A small spectrogram enhancement model, trained from scratch.
Training: adamw at rate 0.0011, 16900 steps, batches of 128.
Data: 26041 training examples, 83.1 epochs.
Rows from block 5, named by matrix and row number. Each number is 128 + 24 x the weight over its row's rms, rounded and kept within 0 to 255. All counts start at 0. Numbers have three digits each. After the name is the row's rms in percent of the matrix's.
# conv: 3x3 conv (model.enc.2.1.conv.weight, 192x192x3x3), inputs 15-29, a 3x3 kernel for each
conv.12 097:099100114108109130078072110095107112119138132110122123105103155099104135103113137151147143184181160169165155146152158144125132100092106121129144140143169117127140099097099105109124110100128063090107118130149116136135075086121100091105128104091113123129129130143126113133133130124133128111134141135112109104110115108123122113127138125134136121115116102121136132135143139126143151091110121121136148107126128
conv.13 102:159150153144157135105147148098114125112119147098101127143128105104111095099102117104116123119122129139127128107127147099135158103119143132117121169135145158141165140139169171167164176170186136125125144152140136144128122109093142137121164179146126120126131122143144146165109113099111117100114118112145132133158141132155157153098102096119115113137147138145150167131144162113126157126146157143147162140144162
conv.14 100:126099106110103091096084086124129114131132117127128120122126158162159192153140170117123102147131106143141115150133110149110064111075007141177181143178188151168189081120135061114124072113117135132100153140111160149124141140066141140084140141098092129137120154147122146126134138140122119136111103128128122130129125118144128114110131129116140153127137152125118104134129102143130098118142142127140130132135113
conv.15 094:135178082136185117151197155122119115135127116131144127106128154135134156116147141150151130119130119100115115136128107137133118109097105141116144154135178147148167138166092157167120160168147149178153135155132129141127072120104071117126103129105084117134119143150105108114105120109108097083091071055129119108129119112134117105127114095127102106155123129137138112140148124142158148141190158145174148143141134
conv.16 104:123117132124115120145099111149153126149144132130127115143130143149143175128137179138114104136108093149101088121125116122080091123058058103105100122144136127146164118129161128148153110132130096088102129128134142137125160136112146116099133111102128129139113120117107112091125143146107112129124126127108122125121133126120118103101115140126148147136145146104102109121096070128073038100102105108112113105114109
conv.17 096:084095129121135143136177170116123120162173145116113088101101139112119148134139141162156149168155126129122119094101112119125102141148108124095085157162149134193194100072091146137127122110078136156162154169156124145122099105099085099126113106112098096107122131135133148148141152144127118113095104083134137149109105102126124125125127133143118132117109106137128125135136114143139130133119126140142138142160142
conv.18 099:141141157131108128086095107074076099083074089104107102085104105110109122143146145085094111131139141125116114142135139143136136136121091150143141161161149156166159144136152131132139105102106168173158137150137136153131100100115127126141108127132142140126127132117096101082118127120128130114161165160152153140131132136112118113122117113124134130132134130173181171157149130123127095143144142132128120146144139
conv.19 099:094116113097123096122127132125106107123112103142146140113118138126141157109145148126139128135132118118120113137153143139151149112121100111105122078120122119161159118099086093073056101085078135165167114140135099127120150133112172159136152149129121134129127141120088097088136136134113133151141140145096124142073134128101145157136170181112150162111129147119139146100108099117104081113116113111126121123143153
conv.20 102:108101102140130121145143141116125112155143130131125120120135103152132098113083057047065071109124130144161147103106080115106074129106069089133132096127127083127133102118112121139137126144149154161155157168162132142149157146147129125135108105119081086094097102090093078059146140136131126123132127133152154147143152140122130116123132116125123117123125111098119120122125111147139114129123122137132141084094087
conv.21 097:108096104129135137130139155150158143146148142129132133134140133121118103141126118156158163131124128095097121073096123114133147151158151154144158159134143130133138127113109154148145167185179091109099096111109084105099172195175142150140140144129145131146111112126138150153159153138161150140147150133095101095143133137140153145150133146140132150115128118111113130130130130120110100135130134122124132119112135
conv.22 104:141178156163165178194119182125120108131118125133110108127144133121137133106127135139140133130143124097115098161178149089124140109121168073163155090161149121161161121154132143157143185159139114124112145144144131103136152142120159153110166157136177202199155146158126089123111108104111115121104100102103114101106117104094098095112135117131139122137137113140148121130125122130120131139132129157150154144126150
conv.23 094:122129138128133134114123138096099095086085099130133138114117117134145149146147149114131137089104104096107112137138144135138134109109099150148153127142133137148147093085085102084078102078067151167145154159143138154126108084090138123118134141118144154140129129111114111102125120112104104111107104114133134117128124118144144127150159172149151153143134140154153144105103102094095078122134119153149138160159143
conv.24 105:130144114176125163180097197140151124126136114115094103143127117131145112121141112083105110107136125083099074148153102085097131063096171074153154104129121129143119113146111141150135164119164107135099128130126135110163147116088121136152126167150098138132114109143126076118135134147119140153117135131133154134104116106132126122160181153190191160137141121126155109095111102099109142136153121135129128144124156
conv.25 102:109145131131146148138143144134144148089097101097093121127119126118112117131130134119134146112123124121114131113127116135147141138160164147129122133137119130125118106142157113127140143142151079096091109111109122120109112092140104089122095113098138118114157144159161159157113115137093099116067066062147146140149155156114116120131132132155144135128122116136142134147146141147133120107111117136120137158134155
conv.26 102:103090065117100107126071111141153143117131139129125139145143152115107112130125135166162153143142152130124134099112104132119105140123135183190199185186192127113109140100103167138138141089125097090117105089109134121123171111091188124063149114053086138160103129167139140142143122106125109094114116115137113116133111111127126121177155107153134116144124106118130106128153161124136151078118149086115142119113124
conv.27 103:160196173157143152158131148110096104146125117134128122115124103128152147113132135076119119092112115105117125108136129113131122122113116144178134147156138126131104141162170149151174087125153105108111120122124150152135163148142174178168082101101123124133139121123159121124126121121124123142123128121101112101113125124122124111159173130140146135114111121080103104099105115092078098110117142137133135114124118
conv.28 104:138147138147138123130114081138137139149132121142121117182173154152145136099108098103108090122113101119110106162151161140134137101101081123153144128164150098120119131146136139158134151160142083075090102105106109122116143139124147139121142135133122088098130099112086083077151159161123135128157149152155155141129127113093091079125130126127129114130129127141137156165160199134115121118107123147142155131135130
conv.29 100:065112095086115100114145097140139133170158112154148105134127147120116126122124117173158164155130117142122107128123102121125108111109095107141176102145171087120161129148110133130097147147113119118078141141116120145144128174187170208202156193179135124102119095078075079087127126142116116128118102105138109105155128116143131130143139140132124125127125124127119101130113097124110095113100077133109088115122124
conv.30 102:100112115145140136123137124107102098114102091133124115107121117127127126126132126130137138153142141154167176096105103129148138121141105085157119098153126074121119126131139136130143142126150131128135133130131124121125145154170102111129097093108128103101148136126126125126122130135107111120125125138093114116107112120099109112111114109097091099108102100145153159161170149164169145123104108141126141129121144
conv.31 098:167144126166136113175168150097112092101105098098106110122113099121129110126117103084093086111114112135134130163163137155153125187164144100065105106087156102091112172170170131126129113120116091076084117117112138142120128131141120108105090087097101119121129154142179193183125106118110093095088081078132101117118112127094103106073063055097080095113106119135151140153184175185213190115099104119117120143135125
conv.32 100:142142134160160139163169150126142137126126126144147134096160147134151132146156143120127108119135122096119118098115129148137143143150161100149162129146153163162143154129119158131129153139130125156128141140130130126107140156146155146114141131096123133124129136131139146130137132121138129115115105089110114095113115106122115104159143133149130126141118104150150133121138092114113096119150125120129114138130113
conv.33 104:111096148116116134102109102129142124146162133136136132114107109131114120161114130089115102111115098134121118099101094113119090150117060061116145066114121088132140131110134122098146106091129132124116101122103112154130103141176133137183125121163122105095140115083146087061131118126140120130136126146097111127116123141126133133100122153099105129105114112127106097149129099160142093133100110113098117120111122
conv.34 095:147153107146164109126165128117120113152137128159149127097098113138119103146142118123125112118120100117123090161157112174162100158161104113055080120081127119095123136144115136131124125123142156170152166191161146168136132138148117129156106114144113133135117150142114151147120104127124109129121098100122109095134130123119132123117070084125080102148115125141164142158180147139178158135147133142153136127143122
conv.35 103:101130105101125103113129123114099100117111099119113100130113094101104068138160128095094102147162157143162145095107092105107089123113114114105089109081071132112080139178173118142131114134139118119114144157149145161152137131123135122132141142153085095085146143132152146123112092078114109110105098105082096090134157141139144137111125121132146166160167178098115111117140135106126126112113124116133124132145134
conv.36 103:133154156092094108111096078129156158105106100117121118174149141165167154132143153134138133117126125148155149172176161141136127171147143077114099086128142080133135147170152151145126130124113082077083111110111111106095141129096152146130120118101091073085116110093155145126152157126140151136138155157112130133105114116080083080099115126093109118105127135155174168150166158153149150112111122143135145126124124
conv.37 105:140123109166142153175128186138143122125134105136137135134121116174163131093122091094107095123134121114129116160131093085108111117141161089130122124157147130149116114123097102105099144140149095107085106098095117112147089085097121104131137139159107118101116118128121102128111112122129145130087089086127128125127121107096101112160177169152164156108117111104106098127128133130135154140155143129121112131111137
conv.38 094:116134153097118124106115123106101106098092081126119120098103125098127141108141160100112126135118114109106104141150147139153152132145121124112143086104139073128144105094091108080070111068050142159171110136147133152148110070055149136108133140109131163156136151139114135109135124123131127133126129130126132151108142160119156161165174183156173190147173168162186194133154142102104084120127133107122119131141151
conv.39 101:139160133137161146124137125131101109155130139139129131143133137147137143120106117118133101166169136185176150130135150145140141133131118152135105152130093135117115124115095124117110121110095118137129123141135130153151114121099077077079061073070128132146110110129087108124117124122133136136124124135126140129123130126106133125122131145106119127090092105136171165141160153116142131124121132118124136113117114
conv.40 099:143170157133153137135155131126126121131140122149169141154147126121118093140128099120113111116103121142156148151155150143145121096105084122122103117106098115087087103109127122133134109131131150160136134149138130132130115122123108119114087077101157163147131159147131139125151149137095087104074058079132134127105112110081076085126120111115115119110120139132136130131138132136135131173175154151150134139140136
conv.41 097:112123138124132147131142143108107119077064084139131135093087070131142131123134126125124136106100087148129129091116136138152180124149148115088092140114115106108149119129144108106102141127105105108097115127129116139118131128114127143137147175145128137145120130131109126139135146131114115111122119117125125137106114148099123138129128134117128143096116136145160179133159179112129130093092093122133140125148159
conv.42 103:147147178139115139123126133135123124134121124118106095142126122150142141114115115117119093123104078100069069120143151115120125133122112113144141136152144134121128145109146162126149127114122095095109106110111118138110139102092130113112083090102150121138140112125120118112115121110121121120115100096138140137139152136110118111158148141172156160136138133139160164120143138111110090118089127137122134119116111
conv.43 101:102108137101109145077095115127150153117114118128132130175182181102111137098098127145136132148145142157170155141149161144158155121118123107148171100122158094094100126130134148138136145127136088103098069079099086114122174158107148152091105112076129127120141152144145144120159159130151149144128115133131125109097115113078078081139144131124142142112124133154157146140161156122128126129127140111127132124131127
conv.44 099:138141130146147136147144142115125121118120115101096107127115113118116107129124116101113097104109096103116088126125087127126089125115109078078129138131149125107117142160177124131139109120132159154165154160149136145140088091089087077063103095097090113105118140137108120110148147161150141134100087101115114121132122119116122121116107118152148145138135138142144130131156138114132127116124136135135136113121115
conv.45 098:110105115127129113108116098126124147089099115149155152108113091147154139165163135128131138100118123149149174113099109132133152095091098130124115170168129171165140112110114104106119115115134128129114131126107125125106110128134119137146129134136161152137128133120136142120126132131125123121129124114130128113129116109125127109143135125142134124133127107168154155132128130083075083115113098144142115148148135
conv.46 097:128125130133137151144147139139141144084104104085098098097098081117131124139134127118110129122136140119124143114107108119117132127125130092104098131136111161164142127148167125154165120138138111120107133145127139147137087091098107120130113136141119127109125129119149153146133126124136130127128122124130121120131122127130133133062074082096102097111115116171156161160150160136144141111103104125132113143152144
conv.47 101:145195224154196208139156158134144120117137109130124127138163117116152145113145156090142155113154174131157180136185153150195149134159115158168118112141130096132111117132208059107173050088152082092122141127137178173150129132163118116150133121121097095134130112135124108110141119141124133156112118120097136122117138135111104101113126116097121113106121115090126146086118136086110125116125165115120148126126132
conv.48 101:163145118159140128124133128139140127116104121099074091117124120103085076140134134101098104120098107107084090111112099119103080114088057097119131123147147150176160150147118174162166146146154144146147134132146125124128145130127127114119122112124131124124131133113107098083152149140151149135210203195159151148134134131138147148148157157174168175168174171169161147154139120139122110128120130095102104093098094
conv.49 103:130085104124118132137156164140151139113122108111126116122132150095121126096111125143152143136142131116138140129126150114133162151172192105075117113091120117110127147126110153151135178189173115120112110112108114121116131168156138142134131115092135126130143153154145149135099112103095103106091088109096091088122115119083075072078073075099083097119110104151132130135122130119129126136116113131115112112118114
conv.50 102:138144121110116111066087103143139147165165162118098096164153189181173181167142164119091092166147135138122120138128113157135105126112072122123124147167165140187184133153130132152142102127136117106104101109117112117125154145133133123119155128119150132141089075087093080063146150143171169146188200180145152149136146135152151129127134153132146148142157154159157133143139120168167155130118122112111130102100111
conv.51 099:126141140125155132138173147108110110080078085097085088115117111136113113144132125089097097110128129081087100135133128163161148170175168137098140126106115119126131107121132097093090088084081153152150153156129182192148096075065095065080142116102115133130158177157158188163085078078117106100111110113138134150140145150163173171090083105112100135134130151138152153130157139136146130128123125138148130153169163
conv.52 098:146169155146140164161123151144125110152126135129097120132122108123109089132145120144130122143135115115091066126139124105115126130145155045090157092126134118135139143123129156123150150131157147149136127122142124120129155114101130119109137122129127119125126111130121120133115122135121126131125139121125138132141140130133132134134154147154165153134150127161171151133144133133148136132125132117096127106082120
conv.53 102:127161174102151165094130153153134128142137125141130125139101104136132123121141137086071077118101102138125109125139154138139144134133122157107058118131089098136091136174149130177157110167154074085101101121148098133148136109067124117084122103086166136124168154123136131121115125118104128128108128128122127133128133141111118125155145161139145142123137135089126145096129146092129152127111131130125139126126134
conv.54 103:169151149160113117109107111107121132129144144118119144139130101142108069144114099114104113154141134141103111104102104086105121118128137153198189182193193129131162130097107163148144139135161133123124133116127142141141165123079181145089147131116110112138109107150104115155140138117144140109164147127140139128139143135118118107117130100123121107108116101145140132135155158128140143117137168111132162098098138
conv.55 099:117120087123111059140116075135111125173143115150126090119131152107123133121134135139128104155114088134118081127126116108089061129105068154108066131114077111127120148153147144151142117138133107113124129117122115138116145138148145164189148136144184142136148134097130135100088116156098122168108124152099095102125127141121128135132107126140114122135122141124121119126121112151133096132118123136117101141127103
conv.56 100:163153153123117127093099092117107117093089104132136132123117089151141113155142114110120131105115115113114108138137140127121122119126131172152161163142137128142144167170168137138150130130150148158139145166141131148120126158160136143131138127112097088071090091082102102101115117116102108098146151152122128128132136134126128121082092110080090096094104093126134128118123116096096085134138143145141140141145142
conv.57 100:184207199108113106102115097103102111128122129152145143094105095108119102139142134101115108131139136147160164180170168122122110102104097123141132096116120106104088158169182138122107116098104142144146157164154110113107114098118122121130116106126144142140129127120104107110095104123136143151134133136122120128155169158128129117136140125104103109123105102147164164142148137104102091132120123147143131121126130
conv.58 100:106174122107170135080137126163109102161118097149124106146141150133112123150111112165173151167171148180180141138150130141152115135127091154133100171141100168132118121116082113114087113113096139144140136126124155137135096117093110128111110099086139126147121105130090092119133123139138127122156141140142132106144122105154135122139149142128117122112111125138154155106157142102135132122102120126104116135103123
conv.59 103:111160172129152161147122122136140145132118107132134128181150122152145106148160116110116128088078090096093108140157158128146146133134114131190143140184152120146124121158188153172181160155132072057064094082087107101086131118135128124131114140122124113136081084114082089093156160132159145107152137116130126107120128119102107089142145126147141104167150104114131129128127133114105119108103133129130151115127116